A small CTC audio transcriber, trained from scratch: arch jasper.
Rows from block 3 of a small CTC audio transcriber, named by matrix and row number. Rows with one number belong to one channel. Each number is 128 + 32 x the weight over its row's rms, rounded and kept within 0 to 255. All counts start at 0. Numbers have three digits each. After the name is the row's rms in percent of the matrix's.
After each channel's rows are labels from the 100 clips, of 14976, where the channel reaches its highest value: "lies over" is the class under the peak. Only what is clearly more common there than usual is listed. The data: two synthetic voices taking turns or overlapping, over music, noise or silence.
# convs0: first width-7 conv, stride 2 (model.blocks.3.convs.0.weight, 192x128x7, each kernel summed), inputs 0-127
# convs1: second width-7 conv (model.blocks.3.convs.1.weight, 192x192x7, transposed, each kernel summed), outputs 0-191

convs0.185 094:146121066141114106150092140137177101139107151151134113133201150070119158100180135126126109165047131158135150110142080158134110142118169124180115158100147089165086069128120137108095085142150187115185214131137126113139156142133111151089072070118124116148159161135198137180120143074131156157124152127070150107118130131081127131154116116125153147112032088124163090158129110163083078139083
convs1.185 089:129094085114157103133191167130115085088144068105097162140115134100132145061130108102156166163147188106113125135115127100165153111084140113160136077101114131117131151067097128186139149140074095150127180160084122131080147136130145110092074138141129144160123133152091077122103146125088119157116148161096163164050141105176134148120114147059093131092128152138102155108109138124070126090117158123154056098157122097136111151144122145123126110202137193192122140118138092172095148002084092091211136139123100112076081165147153112098174114123128111106160120119153188117147109137092090065
lies over: child-like voice

convs0.54 107:049124144092131136117183135147109167136116108129113115100052113103136127161112084143081151156118091091116147147122151147139114139132153176142108148128051067150128145108168180113151112140146126114178121159146105184024137145198157160081109108138142102132158107096065120104136125110113186127106075108151067164139121137151095092140103084119149135081137069119107061110131153079141175113190
convs1.54 084:141146131151162146174150112118125134173102127132145107136132185122133161107161147130179179106179133161110137163072142155100119158175051139097160177121153077139142129186152123114112131129139076131139124150135143173178143138161152099150135107169164148069167098057141170202169121088092086145107109098122124123138149153131104134112173117165163169134114144136166125170160162146130120150159108171175171104169134128110089150081077141145111123171140130116094167198100167166051106154140169131111146128158141145151063141156084186150100132172134095131118162122166142099101174213148175015
lies over: child-like voice

convs0.182 095:143128172109132144132093156076126113080113128165096120110135115188165171069125169119130107124132161134120128154084101171101097154093095166144135153126162161141069145131098151120132074185127076182155186153121108172183102130101106122119113153111121116148142137153135064150197157141159097178076138089184182120145051214104092149172120194137095109105082160138118135151116080123109159151137
convs1.182 100:085096115129074073120166063128162080148056121119100140123126122136092155124168040141130110125184209138112113129111059136103103153119100076159107144156121130147117186115103152160141144084117071111126096073150121116149171174147154107123113090131083112118102081127132095127128146111160085184131082119062139086166048140117096167155123150105125172160118099109142083151104058170124116105101125096157196169083085175139169129157164158156097148144095127148129113130116158152100132084106136120163159090062144124107108143087098060177146149114155144105156122080094088139120117176077125087
lies over: low voice

convs0.31 087:152082192122109141103131183094159140129158060155116118100119086116131129111104113106122124054182140144095122176149167051180076167141134089108147162154152165115142091109161132071115130161095059137157088189149128125073064089149082115104134136117164106171129106155128155109109132167111099160124103169140199123166087159108090057115144178103060141121137131079143126152121131149135125122141
convs1.31 099:144112055147089134111027126068114123104109104169161125123140133138124188072100122089075195114148149133165098134112172110076112106049142115097076106131147105179155150142121096085130058113143073112101092095106120147113140057098137049052105122151182146156157141129109086100089072083135074122082125138172124103147125130103171152080109115114097094141189095155125174095090149068126165141144146093139190114131185080082167109133123130105099132139141162139141096101099118100108100088111101118117148127106115093133153137094085081116106126132132110121102103084115149116169184109079119125
lies over: low voice

convs0.103 106:119162181175136126113073107130152104089095088173169101187087119194149144155156107106138062145092091086113177141023155130130123157087099159130078188111095152145117178105062190146107125180145132129082104109082150081125128088149156119164119120127133139087134173110086100098133149099125149073088170141115144139082112102124154128191079157110106150135137141168120156092114112154143122150120
convs1.103 100:167112154124127073167160188124125112105114157090112108146090132101165144113138109125110131185098136072131112075122092105186097075144120077120119099183156090139128096146138114189135086107203068086080124132141146157150114152051154111140168106169128107120091058134140073091121077140128114109084099136103134131141156157113177131122093133135115113156118108077113119095103145176116171157111169060127115097106131188134088069073169106118145100139118163082117141126171073102147125060153165101165121138081098168185102127083065149096116120066107107138101108157105143161103066082113160178
lies over: child-like voice

convs0.69 081:125132117078142069129136093122175165109084145152157086108185157092097110141149164172144111101061064122162164076113139131152128144149074141145174151127115140130170112121131131165128132000139132143093107123125111123121121152125124135185152151105141159109075123115166152132073089073112134115140109153148142124083110066151161134184178126123086133155060130218173120176114144138107115133087
convs1.69 100:172142105093144146080108120112161110093102157124081140131131197094104127113164069138200136131105207105119097098111113139085070136115134137121126084131114136146135114141113107129083182142124103136085155086127158170146215169101052102156150096084107079088131153070125088082129135120117088155083098126111130083109112156071125116135117121080100123134090169133126140036058139127067123129157120139127072123126087136145166145147129159077091097179113160140085144105135106085093118159156082084124110161082165117094097093169086107122148070111085121103122085058105139103175159089158119162
lies over: child-like voice

convs0.14 103:073150124098062127134125102139118126129098104096099143146123116170126115104146101069176123132150190125118049148127125136074113174127134114145118107090133112177157115148199152102135129184180123163148133132084128187073175088089052138141126205168170123121068148097131154149153142071108138113172101115119097135171160197148062135102129162130092080119108158105114159115133073126151154081129
convs1.14 099:122126034102162139153082100128116131104102133122113103086120134150131127091085122086100082092074103164080104164102109120098137130135086108124097062075097097156093196076097099118111151075097163162150122100121110152102119084162103066072148108127175126165158107158133125104079119067155123099221078087140126092119097150121108109109168117095116112126131097167119087143126084071100144138099145135104169131170109124128101115142115135128116161158032074178061122179145121093103100123105152146100104153121165122161092120083127115175090072083131128123124079125053063137134145151117089125
lies over: low voice; deep voice

convs0.56 097:008171173110133198095136145166173160169060119161139113098112139075138087101126121101113078086189150122106170151139111149124140128059109135101046177127107146107132130080124171156195127106141121189099145145138138123114102133151155154165138107108133128107089103092090132136168158099140125150145112111092133146106123101146135087143080128064080103047082150136144164112136139113142130113115
convs1.56 100:125102157085130160172108183076134162143100136075113139030143144105154122175145096102088146051151141149151154165115118114117131158172138191126118144137104128146157156199156149102149145107145136058166151048134153104117118147127170111117142123152103108134164119116100179137132202076146170147181133103159106127110111132080069121134129149143075159165107091137165112110129052179161135143191078173164112149078097176139142171118151096118118144055169132142084115094151141163104087144092109115111094138122134140101149119111035122104107115152126161160140112163073132158147063151095177139
lies over: child-like voice